config.yaml
model: "image classifier"
dataset: "patchworks of several textures"
train_examples: 145000
image_size: 32
targets: ["patches"]
num_classes: 4
layers: 8
positions: "learned"
mixing: "mixup"
residual_init: "none"
eps: 1e-08
epochs: 6.5
Rows from block 3, named by matrix and row number. Rows with one number belong to one neuron. Each number is 128 + 32 x the weight over its row's rms, rounded and kept within 0 to 255. All counts start at 0. Numbers have three digits each. After the name is the row's rms in percent of the matrix's.
# fc1: MLP up (model.blocks.3.mlp.fc1.weight, 1536x384), inputs 0-95
# fc2: MLP down (model.blocks.3.mlp.fc2.weight, 384x1536, transposed), outputs 0-95
fc1.918 132:062110114169172093130168099173192138117174110100175098101178157175082122116156117124121119127117155103148099164206134134148078142125162161050112132120155089095179077156107118109051073186118101113156150163029147094112113141089153116122157123115155165111125123136139192152172071143116113067
fc2.918 124:114110132070116145077083127138090121129119091088169087054107178111118148106079166091112058180108170146155166110119162097097155086115118073070145126176124084080134081121070104140139160090128118124166114105122123113121187072133108122133099117148146058058124135097154101163134085086104175143
fc1.919 096:134143141105091134152099134136141143157152173108134145130094105170164153085069121120128102108124106175185149180129095157092153086166145086150126140124072159146150104154118029115089180126158163152155074112101185107118169136129131166141086145193143075084133140126180120153145113162130129120
fc2.919 097:163132105160163177136128105117147122115123123203099139071088099178160077098156142125120162130124139076161158109134128183164068185086142122143205162068108159129125205139138163177162091132151099132135166133170107169148126143164162171150153132094184122137132124097083174148096093137113098100
fc1.920 085:146131176175107165080189133121140132164137087188147158107164091092093163135142113151194162153139101082149152118170116065123093117181141179179081178109111078119107138110096183145115095161163079186152130173116080099102191148139112086082138150111109109165154171119134137130114180068146121159
fc2.920 089:146110064190148180110140163108111119112145173117125163186167112117098125168151122141119105120150149113096073118163153157175142151125145116163164088146191118203100135159115135069130126124070175138071170185115092109153124166200134130087133114092065086171120070121071121074177153094169155159
fc1.921 092:163083095110121166139183105140148070078107122172118103118123123149066120142209139162184065091116134145106110075115169147140118137128115081106135096107123109157090167101178133062061072108112117122121100141190108116135138172101136117159131135148103159157133146123145169089144116122057125122
fc2.921 090:180096105136194176123112169100168156153096146062147125123132101149181145096102112151103187173209134095138092078097058067092144122116120119064138154164175129140167149165144083129115165182111055147154153104167129172111114147131096142062170165121143127081088062044093155104119103088154087089
fc1.922 086:080138120139110108167084048148161162139117127075165113193108109129148111119136072125151141162119120179073034150167088135113112148112137032158120100155137130108127107161101152162096101123174161155145043125119054160126129088140167082150124080149138148124172200130089183149122098116141132163
fc2.922 085:184138055125133177098178158121069155145128092174074126139118149192069140145107112108131156108124192105175119120144135094163128162147152145161092108155098088096067181167113143150174079171114115153146154132139160127101114145102115166124177135196161101053115052146151163092164163102115142056
fc1.923 104:104151152127064054138148093129176141167090135095080182161084158183076114030166134108103147162113125074063149095137124099166111120112175151156129151107103168146151104085139103155190118076125043143123077120165169096148109125111160227127180131082170137142105122139134117119096162088134110110
fc2.923 110:136102085174131185158144174198105132202102143166125117135080097105119105140162046132116050136138111109151081173149085171129095181103124075107106145090167183114125102146114146043172067103115130150123161104156080172120151187120116101135125109096160118112109113106133169135116128183167082142
fc1.924 109:058131114109189158138172098069149110148133164086109083120121158194204142106100144116146091122126129094198146205109112129131128143137115180140146139077156119126083128117066104125124145128142106181091099124144193120154166104124027146090097128105126076071105152139153158153134082153180155103
fc2.924 111:128119145117121088161131117097132069151145139150079124147130100118057121191179117105114093133118147131114084117121115105121082101156130125121163128104150153146146147105079133121060139125140125185138164154109083145126128162154179159111155166138098181132121092121094071183140148164126134118
fc1.925 099:094168111154100182134139118135114125154124131131166086053114121119072149103098113138144073079145124117099175128098158142145122143035131121140156144143147136174092123118144131160118101173161193136108164133125126170106147188153146110110198158124155128167088114112147161123152162122185131152
fc2.925 102:148125142126123071086111119122128134109166114122196185163096115119169122180099134144172107106104152130073116145080117090108099163114079108089127053166168074156155109087092190153076121159177158135191083134167108135135131101113080124105045145116084168158092128098159102146180117157142114110
fc1.926 094:170115143150128151130104082100105112132096138119168126140041124135105136194111152113114112157129119099154115118149076163165085105156102174113112135089109145066131148168127131103102144115114108095172159098144145130109088094096117161152096105062156147172147129144143124103184063202107101117
fc2.926 091:148153118136109138083136111103067111146104082167125182180134104125055147126109171104153124140107126159139080213147145129176162142066129099090133063125209114128126133146112118078134192163100149136155095082148144134121127149106133129147141150130135124116176137107116152113095181116165131067
fc1.927 089:128105134153155082157177110131119107087120087150167077157086130127063149141232149084186165130064101092097171154062095087114178128153137139118095143123101131179122138130106103150096120156126159083171107160128112076164090071132086169117159133116120094170129109118128161124149117155120068142
fc2.927 096:080099134139121188143099089131129105161118173179120156128185148143118161133126105122107107119126128131136139144147182126181098132146167146091194100160126126058104104112137172120145160146140159209117166173101124108128155129151111128160184087138173148141106181103155180096126122183158104130
fc1.928 074:124103097102109152109111075161137082155077181092194169141113091174121174073223160111121142086110168095130111104141099126118158096155101117127123130167139142138136103139117180133139138112117156081147204161108138089164116098142115065155129156074150115126165089138140082159094173109134147145
fc2.928 083:177127099173142092119084180119107155057161121113059138076132052083190126128093174113173148105083153107026128149048157158185181120091127132090115066155112104127175104126145113145052106142151087141164105169185126118146134115089103156114104089127155118139115112167197095082104062132113068151
fc1.929 084:076121029134130125107136150175061096131107127127092156140148120201126138094079162156151119101165134183136156139138121089141156125100070112159104128150124172101128174132128062108096118150163170117138056109112118131127100116071137185208085100136169134125140082151144126078138119161173103157
fc2.929 087:125111144147146186131148186105144082118172142127137112176125187138154086121080127093154135129101085152105179117110126101083121161106140152085093154075161143104068148110138070103174110145133158097099069111102111161169110066114172125099125191136129065083140083152110145172144074087069133129
fc1.930 087:095129168136114193116125113189094162168182154129109106077091163167111136118132194088086072132115135134145108125134099111124120135173156089129114070143201121153082093130149120139102124163113128145123140156105171121189080106132135086111125096096131117213181124115058195120186149070079164109
fc2.930 084:074105062136108168093147129119094131125089152139162166130225094029148135182142090071139143106172131180105025096152140124137159111106150123109124127087088162103145147136121105054091142133186150131067146158144143180084124102134108111109146124170130126162098182129147145176112169163103130125
fc1.931 116:146072160063069125093163042064150129094190130102164140128115159124095097214171140124152185120058161066177099165134121175179157093121134139104058142098153077146122180110191100160196104105124136121140135107097098083150154127152132086120067124145126155110089166139112177096155093135153094110
fc2.931 116:124124099128089142153130155177129146095147104134105146110147122135105185139122116088103095116140090134076119154129122092090121178135199120147117213146064159091134059173154150105157095170146125139137148192132103124139106134083212098116112146084073175159143121150130145114090174153091076092
fc1.932 081:151106107167122117198114166119110133115150121146081131116108073177082066161151147098137115133131157123039128177148095061139162097091122144140117140141215127147137125112095124191144157170160095089186146093188145076134140107087161141123092122106116116155069110181114144119121168088118187158
fc2.932 080:099074145158136180123126124102153156125114144120123136161154132083127166157178139128124113060134130117094137157124147101108127136103156069157080102145085156111175121100144129113097134091073124149154028127083138142176128158210132127194160086078100147091124103118117114165155067201163116160
fc1.933 076:083132168162062178124163104181085159153164158119117083088127087060061090122144147111118130170171150088125120137120080143119168210143090108155105196150173156103145112100120152100183112099156157075096049133194092147095106147098121174157161104134146171115124164186058085101146091135104158152
fc2.933 078:129093104102112078185107150127119130161158174096109171158140183107140165095149166151131153092151112134168159130115077119170094106186174104132144179113107092194152096119171061084108100102138149075129155180138132071093124157164133143169099150113166107118111063159111130134185173117144126150
fc1.934 084:128142129132112142148082162163162088094106158162137168144099094101060131138091066134050155092183095101129130130121075118131126112109128147148165127163159176115138107104168137185148084092175104138093124127163122120197135155121084187123137154112075103141127083142160093102142188143099040153
fc2.934 086:135165149099113110224162071146082168139028102111119089128071120146093139135113108108111083089117146128098103127097155196179150153160082156152085116112159118146203209133138116198175150133095072185151111097077140104094153132155149121130093093121113144156065124110128098114145142168137142142
fc1.935 076:128099146116157194106133173126123126110114170151136167135146135105125108116192136113116130113069158117130137088154130140096123134129170189115169111107143112108130124115078160166153161186162094154144092184194099161141142105116133104133171081142147142133120101123157140152153135074093153177
fc2.935 074:137113091171095106161125113083162147079097102143135142066066100157092144105105160123088079122145089099074132182098078146103140177067163113151170127128136160102188099132084130159134106079087148166097174157105181133147124163139130120088171094113149098113098162147121101105128163154162080151
fc1.936 104:108070107110140210078133109142119132111126153158192096104127104082126137138122105127106179071118118119170158150157165168098100190081111097151134113135115112183128140135114191152136095122133100138099165094137160134180079127164131206114145100158170063111100209134113177141080141111164125121
fc2.936 096:157096140129161088177126151112155113118097183134064093090086117079105109096119114110137162108106145195077107082108144155140131120119077104072120136107133132146110102111139106080158150161129184109152081119122114155135157134147130108118160108070142162176083108090133027149109123128125194131
fc1.937 124:122110158148117156114121107124148168113150140164176129175168173087112125158067139081150149100137056124132130169131153140098195157159121186101148151111158109087094039154154160085132146087196190144149072126131105163104090085123203116122102155127145161097131055136169122154163126121081151186
fc2.937 121:166124109162168105148131118097130174109192135046132162167170108168128139106162123113160128116100170169216163127179099112170090138169150135183118114085143139129150168151160144141114126165162062102124118172084133152112153144157109176084186108130157097143098151110117127089131137114144161093
fc1.938 109:149136102123161191093082103145104126088132057144169156148119131132065158073115135135139160085166095163119091142119111105134160103131196149141177149164173149085151162133100139112101192136114181121148195146153167148132160107137158145167135119099130162178115134152134105164146110106155134111
fc2.938 110:129115166161124145129122123082080094085083109112195121150157147188173144191091068107129117126164167169137126111088109122155123124168112192123113070156103112138158069149167163099070111139077085114127095118159128102106069176107143089116168114147145114153174111177157089091101150185161157097
fc1.939 107:191111166103133081173098113072116117101084164093129146177153126118112137157122117157111132132058152145130131122088104134107164117147100149089146118142185155135117112119108119120077182102153124040162159132137140122161113178144125116151099115139145139127151089167165126127155130142135053116
fc2.939 110:215120182123188188054102084156118135136120088131107188113145126100107087161176123143103124167106154136096098153104103103152072145124160086123109103084106133134081147177127111073121140122081161099173101149169145090123171025178109121115115109060089186125117174062128103121109126143172139162
fc1.940 123:140124146156109097128090124073131180170117148167128135056129151112188126124151166154184062154099137138108104101081114039145143092090175087114158142132114123056086104123143154097112141132179132171105081095054126159117093140152151146156146147129200090167179160129172106098192108210146101139
fc2.940 118:080111123112196127178128137110192119158097119106120107192124151101113155139113158086142159059135067119071134121111120126115176132108094117142088124129105114115103123125142132131110094115146089147128091142120139142117174106108128109112198103098165145134064126122081118123108175110101057191
fc1.941 112:141112159128122085095110154108138115114121118167102158120131139131101159138129129079149096084199104131151118111141106140147130131130162145113147111117117175090143144117112097166127113131121090140169076114123139172115124108119146130154134147123127115078094138109173143053162097137105109161
fc2.941 108:138130120111099136129158127190173121193135147089124123201178118148141110062083127122162090150119135202078119118127138143106120116078150129125136123184151079169062143155133129150124142122159128137110120135167132158112139134079080123111104140119161179101132141124184142109106225183223087131
fc1.942 095:156120132151135186073114172120155110125144194138136090116149107107198108134103122105091140146153065100158104102089073141135158126109143089109144140100122137116144161097116209110100132133139151088123144135114138114142133095057134099102066112058138139130163211143105113139090138150186157128
fc2.942 099:124125191198130087163129114122160067202143071126104116173176124099083148135121106104127119113091136136147164136146191119128121130074198143122111151156109170122126136166157077119121114052143038116147132130139112062084125121145068132160128110145122075162104065172171162135151166097135144101
fc1.943 136:141105140103140082145166085166129139204046119174104086147162138226158110116147162139151101090147144132086117078140126102113110113098105127132109124134131176089179142099107113133147116159144168135167149100102072127144136112097118105100143096114148160140081082115110177084104132146178111142
fc2.943 125:159180132114094111158122151152116118121091057113158125173126083160143158154130158125151111111122124053156122109160244132120142138100130090163124134138120116178081021126129083138131102095100089100130146134125132082152216150151077114137143114151077084126115152144161175144088095086143127108
fc1.944 099:134115126153171221169173097112141120143195128121087108109118068095096183154179151172176161171141124108125120181113114123144126107131136172114120128131033129130112091119067068115132079168141157075077113139144139123090152127141190121135177098144185087152104177131165102119131062174115093141
fc2.944 099:075098133119180099147054110113136127118090127135108127146158185104108104129111145077091086136135120106144149129176143152105073132090174163180194116149179042152099126110157122135192181143153146199108161074031096090153132084162125131084096098104128166106108077118100144151171140125114147117
fc1.945 068:104048071109152149081151136143127135150108072148106082112146200111112119146157110118125182130119187121160128163148096122122165131143137150108107112072142138090087140131169091103102142120148153131133171100139077121180134083110113132176139146174117080135148132079120161102155195072126077071
fc2.945 074:177178109126185172156132168098121115120124158108135143170101090178119120139095090108114130178155182127109155101149142148107143134082121094131144110093095129142167129143139164165147133116176122157137068129100216130120040140188095119132130110188158145108152103102178120133142143135114131136
fc1.946 114:107135142142125149132098163136104122116019067092093136093136180136119076077132127127155139136211127198141107145137187107122155163141145089151183145130156111106096173102148134179132101061136128096130113165089130081165151117103131117086117106118101125152147130154145140105128096181132073102
fc2.946 119:138150122119113104212151114058171136127143110088081141067106119124100169080132121147142088101149057198156169141183061146129155127156112160134127144176119102091135119080148122075129136093098173120110137167174114144129112114123093180130128108105122074117132119128114156098094094192131150062
fc1.947 123:165170166134098180093115154134148076094115138138085088107187095125137080093085118132116095123089194166136105116154177141110174093182102177152132118143149126094151112125134129128176172134112141079141152083176133103141169119096099089091118124152128138135176140134104203132107115052149158116
fc2.947 126:159145161118097159160122180081112068143115151167100115108096085093097090143152165079140097103103158113135153113060097095151146120152159159155139143135140104109139075113135079080097142146106111135098128087065117127066136147071108175067111131138098109097167127082131143133154099163088078080
fc1.948 106:157159146123093186130120149132106114125119151140114131121108159112103066123137135122128094128121096104179132093158140111164142138176152127091184098097184178174129201100169090152071128176076198135090166136121138072139085152133151104151095107141103135137154074095118131143106137136099145108
fc2.948 109:176099111078170132163132079150097154142055148065085152159073189120127101192091117132131079142156158074133082184095098169107150097166111174155156122123128110055145131114096166088136105097102156113147126170138102104176136139130128176127100084147171210155141113161167201089159134134132085145
fc1.949 111:087129121132139176130104122123082144142098102119136116102190134183118162132147097132135077138196084174176170182141125208122081117181111103104107154147169138122165088127128143218172094142138073081105140157147173133140092093161097167208122128143140127087116126121104134137086051129134113144
fc2.949 108:160091117165099090167132139105071136145112070107093130113098156125120135148157184098128113078106133111096124075138131067110161127139177080089100205133069128108165117136107151099077140102166128087081128134070119088072142158157099122008138085091105106090143138100118118112170137126092132117
fc1.950 116:172115132108070068071059152182105077129115071181147119116039100101071132099188189163143125133164135141099118149116089135169145170145139201170097139127149134095111122140140196127119167139140137129094152122114176100159122123136187099100114121113155094117070144157138125165090118146090088125
fc2.950 114:105178140148139102086110203101164138150170154136124180151161143178162113110169128105167138115157124109137102084088070085150087066133128144169108172105093210149107149095182042147142114132115143151124088157145159111123150128136168146119151095121135182133163172189083119092164183090139196110
fc1.951 090:155105117141095146139166168169117116087216141143116097119072085181073148100132113070080108171178136157119098105141069066150159159113109127135120126152146142143133163122148162131092121129118164175080135138082142090116143212138086196158108111129133196120118098130205135117167144150120130114
fc2.951 095:150173154081076131140128133133158187099177207162136123105211070105138104076120143110148148111144160093126125137113156113081178104106148173120182189165064080129148103096172140061146122104123080095107182119190170102138134103128164120083157105115128088118115146063179114147160135094179073124
fc1.952 104:144146119176131142186105140095092150152106108077197146123079086124132151180107179058086149111144182117137125105108137098118100132140102131130155121130123144113112089078120145100074100132095131145154103147160151125136135163117153121093159090097114095114164233136117096144167177050163093116
fc2.952 105:144087139097175151127121106130118103127102143107100147158171145101150146128095100108145211123107142124121126182115124147087170061144109143134149140138146145117146111182135147153108171123129141141172217164119102126116107072116149125167114076131099151135129112155093167079139132113106158151
fc1.953 095:081136116191122147156116182124110136154152097165203094127153095146136124157175117128120147116137095089161084114123153122150133133110096173129169145119157115087095168156183148149113150169138057192085158184095138134150069119105120149140091112129148140162173145125112133157133110095172080148
fc2.953 098:158128110050163160115074163139196138086192147157096142171135130119165180082174177130138149103157190129126095027113147138152178095077142131167135114124120127142126071126125116110130125116168151162144106147172110142135136157179086070140072100126145156126117101144139096124125200138155107077
fc1.954 092:117102134127135070179119090095192161169141142135129111150114127088117188088155111124121139127152121158105132127092165137167174178153085143156076155123144140091118077115096108109157146099095137188145209174154199147083154089151094131111143134132106128099083086128080154089077122154130149123
fc2.954 092:127139111166156075138153129126090106157133194115159160088120143120114127098169185161099145109140104127178131181130186117104077131099105099146187171176129103125166081155102109166145129106149163093113085155086103135107151115081129103109106123083125111150159113095097176096167137140128104147
fc1.955 099:202136155139067156164102117110082150115175160138140114135131104181129076110166111093137086090087225153131139101110156158136169141131094190132066152112154118124150052142101147141139100110083151136150164163165096129125083076097116089130123076166121207183159160141149149111105124118179043141
fc2.955 097:117074135104181156115182161071117159127153151169094100175115139124218086152169152078115127190089120137121079104114092129109113097148169143101177100185125169107085170131100113124150171152147152114089113081163138132126118168157156135044153170068146108128130142111182126166195097080087212103
fc1.956 088:141122143147053109119137129099184159163150199089150119102093128122104083134182138166156130103167109136098130139149114204115150064124143151142128113169138173120124101163137126153152171135142159136141183131188103080155132128071102150159164135132113103162155117078125090180133135184151073110
fc2.956 090:103133165094133103143111129133125070176048138170154136106111163098166103100121133089110012161095084164133158154137130085150113110113110149123137090183144164063154095154076083170092106169124117151164140131045108093077168164136117108045103116113097171154163080112148145107156064098129197146
fc1.957 119:153106151157083161151169145139103087186142143118104136147152164105120088102149139116074135161146147078130121132100177168133157098095139132114104153091119109080157142097063099138177176158131180134125209193161102097105133145136214134066123127154152165123210169074086206109163126170134150164
fc2.957 120:124074150152126127129096135169092104147145075101167051082109100112150080093142180093152110153128137149064140162105118126119132190086108161155126105100162099155143122095157151107147130096159178075151111074075129172121098110152159127178132100152134118138049094121139113110143127083149125097
fc1.958 118:135123150161070162152141114107112140086112104133143150052113111120129128105156114132171134147118159151107113140188128108144152152157130128178139093141117118167128156139121129099062189115155138132168071133222183146117122194149161129166101100149093124198216147055033092163115182208149096171
fc2.958 112:165147075125153140131175122152176090126091113165162105147180134124119093174109132184114118165142157174166128080147141126099177150175103183100125170112163148078057085132122143136127089185061121137131157141120106189135107071143135100145119195178148092099106144136134167117077113124160179128
fc1.959 080:143108121047078125070103098126105165127091176193084093084101147171133137126143116164139126118179119108163120126068072167124121077117147151107095135163124149073149067181140157070127147086126150157117106136183160179070118136077083134093097130129112130128144094128149108158082108116091091169
fc2.959 081:130111125112133130121117087108201142158138137074125154165162153116148118118140157052144172049122166138145100145099026111099124124130164110092154084134127167092177167111128086197163096079127147111158070088115133102113097151117127085140158084164149145127127180124122065137118125116090161061
fc1.960 095:155114129183082111101107108187123124120155111169127143138187115089143139159147153158132118140106148142105185161125125146093137150144089133129162096148135130171073191116048114110149162085109098088159129193153093084082083136114133186108132120097131065115097145083157054153160041130143149129
fc2.960 099:132115091124149074174123109109101108231121141106080107110157162144124134115146158116163187095095108126140188158161089140116103168121171085138102190134109083134161141136146111146184077167072115103114085140157124134186156107171130143145090142110114201153073122074151100082130163105148095115
fc1.961 108:113139149138120092142126167074145146047171112072088166109114114092151114123184068132158103126087152079127103170118128115181080151159153148124095103108155148152098029111176118099081153100138158137117132115160139141103140169123139142130119103073109074127099120136129121105159118087181138111
fc2.961 104:097182122085151150168118188102071134161168107081146121144110176147131114129136126097137108100115066086146167113173133103133168094149110119108124091118137169136128188094062134164180079160156155083160119103104127150164081160162071124121115116126157133133186081136133154107113116128119155140
fc1.962 114:112153128096126118110127124171068100155109182102082122147087129156117117113129145208079125151132110134101126116163129195128109084170108120177092175170129167195156178086115058103121127091196113092099087098137102159131146138082144142098151127132110176135100103105147195176093100099112157160
fc2.962 107:107142137142152167128089195136160107132161168110111113128166147200147150085156193088201158051163163095104164178151094106143080122099091157150145152137145129135157095139153159133109128133107139161175103128170153141112151124131187119136169173112090113150077109128105103101144150101160197098
fc1.963 107:165082128156166117133086120083109128100132092115143142165187118129043138143128069168130204117112118097202160136136105120139126147116162099153118111153105092149158161132130121162140137120109158097145101165131140129155133049137135077169156149136146146162096181118104072147158088147179125079
fc2.963 102:123111113118087125121084158166111136026106091074103112144069128171168123119147073107203181141197119077106160145208191129090090146152165163122057139132150086130067102171090135078094109244123146179111103134112109117156137166184141159055123193152102148147070024132108123107079092099129105122
fc1.964 096:119122120090156178171107203136106119111114169131114116195142127099094116157161151122107174152123175034128077096118107127148100141145159154137146169148189133127163137140159098130174193073112152152128125105138115139142081148112165157177102128136124079059143151082105129108200093120145070117
fc2.964 104:131158082148099117105069119174105126105078106153142113170081067090106146125148227158107133161111139081068143112103112140125146097085185148099081149145110080156056109142150141119065129100198126105071141145113110149137083128121068173096110117139114057166159154090154167133157183159163138189
fc1.965 095:138153129122117149074123083159148111059103182104114127113130170102143153135138139126154124166133109175080081096154139097086136115073107145164082120122148108117105199161148098103118095151170167129130115112115144096121178144096105166186126106137145124143171162098118167091141104142064125128
fc2.965 093:126150175066116069123145134094161123158132145147095136143085089147159182121122126127136103143135163152171127150133070138149145125164127048142129164112076070151112121147152148146176123096141150091092168145162103131134164156164158133177164152125122087168091127124181107161155135132173164129
fc1.966 098:138169104096136144075160148204123135170114121124076074132084155159099125182135137097157149109090110108069117078126154124141137176080158098078094191153163136124139107148089125189084147155107105183181124153145126145135136124146156182117102078135134122150158090064128115125096088115210089181
fc2.966 092:143158193177119147112094103067109127091095167087105150120060106183080121197179119161076145185135107107166167165118059139117070156103080148124120106169073109097092176069112152158158177163082071170163103155151125103090138074103166112068092080125092124136120155147071148156094177163112130128
fc1.967 109:111140164163118117138143083105178177116111142133089130112188165064135120129155166176107087141121132099109142151124138186107125133221110044122103199101159100098113169100121095073056131122084126113161164151078101167157122174114143138165104158111199093176150139102109111098151100136142113106
fc2.967 107:107176147093160168177083128140138125103112147125085112118119191160088149114144123111128138095157135067161091159145105145150141159147134121111161065053157096135146128134122153112086136142184203157023114161104101128157132078092096109159109088132095163125120125091132175153153122136133158138
fc1.968 086:118143168152110158170106166233100147157069139119107187104171136134158132120146153184124114125122153131122110117132119089083074161156165138152171138131111156077165102141203048118127150144097137121148195135126136101049152166108157136134107060157084067126148120120143098131142094087102075113
fc2.968 092:143106119097104116174139102110102114110127123181174134123127180068128140153154206193113185118158123081101149138180101149127156128124142127104138100128178193142096140094109127128130171112139177164097101103147144117123158128120126124115146137120033142154131111138152158142188121216172116139
fc1.969 061:135103103099134165179107148182076112156117115070129057076171133079134150140120125128125167160122142117098153133062119166127112143079109163178192161115100134144142114082092204118097155152088195173149160172104153127131119101115098108099151109143130189138176154143185126099141173149128150168
fc2.969 069:104168148077104129095119075069097108109145112186143128190174119140125103082195124101133034092135158129104038110132077167090127064079125119126094108104163086182155072118130164177130140129151100126121133038106147099214108129155147127121115153120123130175181136170125161129146131068139153148
fc1.970 104:153157098186084095121119069114097096121100214123182124077133106132164135186135153070122135139117183133189120134114133161132167145126104145155127139196106156077136117095175156130093123119142202125161104100110133118184146099106143125159124154174188193072126086170119189172120133101117179127
fc2.970 104:130125177102133172142073149150128105110134052136161156144154121169078114096143159119112141163126166099106097119103114120116078115064089093127125123117154112143179114190089142103199111083106004075121109155103055117116170158103052152164127186109117091091145072103126078076132166092157128120
fc1.971 101:195129146078157125138164150095151086185120098124148047153124104159073175118158140156114158174121165070170101188075121105095144122131143117095124124143172071091147089136119134143156122149138114128172148162130131129133064099091180127166072153090117107176169065062117179091098118097158127097
fc2.971 097:151104126125174112147076137111191121134089129183081065078182113144130121097152101152129102159205125150099152158236107100135134133187156166166091131098140094112134159153134140159070169076045108080073093128184071135086101095152069162109121160102109104174130103154121137154084066066141111133
fc1.972 101:124099130136165189118109084119109084133102086156148153132140139096146143148174135138129131083108095195109092152130135154112113174130151194112167157107169123138115087116074146182042195159141107076149152109148092131079119109180128152134080141180130153226118106133107111161098156110148146154
fc2.972 093:074065080102182139145182092104123135081128152142129160113151145168069137135122181106110155125103125085154092108195114119177115166194166122055159121141171148157179086182152138105177129103098140174176096163121140146120092127172135134099139136129157144119148154125137121099112117150103108121
fc1.973 117:144126135156104148128168139187154126130152065135165173135106092121106109106155118129124119095129142096117113106129145128139060103099057117088110144087127129197209189150128137122092149142141104108132174163078133098171130131174114145124130118100117112139129178143115168136168222152192120159
fc2.973 117:146107101165131148162133168150121130157106206127114116100117053093138142160109128164189147193091147173145167117101135201129126091107172109156110173121109122103097079114079080132154119115156114101112093135189128131144131109127155066151151121168104127108096065173120178095074067158110187117
fc1.974 101:116114100132131144120071196138084121112094063136139093093122106111113128112147154103165118124136136116121051177150138130205116106130104169096149109155172144118125184081128172113093130118112179120097084163179170107147146129155137182147105139135110105098103138066099175192157189098130121143
fc2.974 095:116110108070089159116109114121149081128190163178180097156122084156117151109092173170086118111093134169118178091057155068075101104109143151124139126116134101146179119094125153122182100168148141180079192085126151098153110131113098170120101110057125123110160108160148152071098127151132150086
fc1.975 086:152139123116093153160146103159136075136128117157085096176105078186116134152121146151122160148138085111084073175144093052140159148136088010132110147111204069155123037129142073144126081108212163119134092118131099162147167173146135072196135131131132152106067146157165151083124171164128141145
fc2.975 086:140147136164145134127119116102071102151176105106142099130181157057174138129119134130179088143119130131169073105096180143161232141181117133149154078149086146118164175136126122100149132149101089092097148108133128125150098163146101130064146105155107097133144038110195191144106094151134134108
fc1.976 080:105131160108094128124138117103153119165107132149111142151048126142108149127180121070134085110122104151154122169153128099092150134117135157166147129091177175114072154157094124136127129115131134186119105177123147096101163133047134178090122142178181164158082152168075176113138123158167100108
fc2.976 086:135155150138167105134195156134151088143148119179170129136161145078113138163134119115143156137143151172138123150131189196131096134104126133067133174064130131156132132163116115154161110132121134149132078154200123122117116166168146090156147136153132109170099087088122128115135125101147110103
fc1.977 134:131087171189110058146132177172122093143149064128125080156105133114139108099108154124158106092129138111144120071158130111096112109146104055133157099187148172125129114105119112143129105076134105145114159151135047116134172138099111123133118126132166107130127105070117149162152116066174134112
fc2.977 126:141146139083100172105089119097143135119092063087107106107174092122121108072120143139116147122134108079090110149139086062150146168082120081164119101101142133111130108121077101116150056138104121083106069102095090151121133073151116190145159091121113070124101113144150114135095101115147123187
fc1.978 077:163159120118165223146116127081070112165136152133093144161137146127082128096138106147103155123083130186125097162163145198132108167114087097104093151152084163074140139134108134150127143108088124100104132162168211066131100169132139099138128134178130185102084115087101165153100174079150111153
fc2.978 082:081122060120185160110087147129125108130148185117109107112126077143192095107126115132169142095137157192105158161116131128143102048154079129141139150091143147144199167133101154119115162113168111122146116101113123155186064127164117150183132096088132083121162156136082116090104112200078111129
fc1.979 088:156148122130122161100136138112071145121176160186120098126072137110115145146109129180142079060102098154118126113142083158102120178116157116139167129119105137118101110139192161129127114097127174136191109103118169142132155101162163097083123140108144193086133130119115217120119093158113191076
fc2.979 092:103130204096134061154112120144178048118092134064124127177153094159088151162133104099111208139143135105144184072145108112146165127110104103095103148138112196168157108146094078107157118167132110179195104118142134138137115128163105125136136128197099146175069129097215115138149156179150186137
fc1.980 112:063063121107158095115097162115148147089117183080123122125129094156188110145140159170160161136167173117148084112179143111132248203102153176145111149118136101105077128200151116132150107108170111128105112068158120131138064138148140154130158053161149156137112141118131145167102145170138126110
fc2.980 119:137082104143140072093148096093148128130168128203110153162153145129087101109101120150138182075085115167145123082135121148148091090162099159130139089209115154145130182154117113090120109178059125152111160144045115133142221128105157131129165131175154087054180153173135103147118134088075130114
fc1.981 096:091099100082122229128101157162087129228168104099156095144153134129169139104115100098103141138125171125073117136132130117151163122134165105125161134075141081158093099123171150122117160161130110114095108145173148113084166138102137130107161059171140120156085136084166087132094111042120162149
fc2.981 100:071095112127101000111085148148082158133108187096117113096216162088100125161111173112073135101165104140144130100096109093120128081113096171128173155183176140101131147096170132179129153134182141131115120156095138178137179116092131135115099145130106132182160127160167117050094143123172172136
fc1.982 086:094176151171145126095140154182081123143132130086116176162046123125087082140054136169126143142147094172130100170118120137087075116101155102147121150074085154104167145121126124055110092096117077115158133104064149121153133129168127089093119113126131151055161117121155080114083189140157114126
fc2.982 090:121101134122067104082121089096122110163108114152119156143094168083129102096080105147139107164096086135181189082136138091153103131111089147113143149122085137117103126131159115138101142150135112157111124138161120099070077105131115096134115189104176172181149150124114103105143112167033114152
fc1.983 077:133146054119099102172128115125101131105144141154154052112141107085122118091182155163076105099071052120110126125143132184094093074137144123111121114103173168121180202190101112151159085136111202137132101080098153107150180121125091119152123141163194089144179149169176110136072133156165156182
fc2.983 081:130098144131144135078164203084129136158130067122115152133133137145117112140158094142155144144105116117046186156093129097154148143106094175160125087091182184126131078098143156086104104065094098146127115126090133146077153058155130115110175103066129105128185110129119138092080129116106134118
fc1.984 089:109173122121154171164150150185162140123177097246225104088146192151069100126147125171185121149115159128141102126081146184121166126142159128153143164119151094126139106155146139102115165091080109092193134162158065173101136143133114232163145117141094120147165137170101178108121131125142165170
fc2.984 091:193122139136085148110089068157137115135078181103140106145122150121199114153203102118102098077151127136115144157140135191138163077101135149117106099195155183133102176146141126147140092190162157179146108218147147124101126136104110111177128175104127101136118068126129087094111150032103135135
fc1.985 116:169114148132099106144109046111191169178150161172123149121107164106141110137183074102184163090177127129120108150112082214123109145148110115118168119137112133085114105185186186121164155164103145144132108162152113152077142147144081088138147093078149105107144132128089060109205154101150126121
fc2.985 114:125138140148129128110056132167132078153146119136132132131114142125164159130176135104179109146116132113063156113157093114086152115064061133089143110122184116165065135145092152199134086105148162137097134141136086092158144127127139163097139184147111146206162090134150121154064099080184114158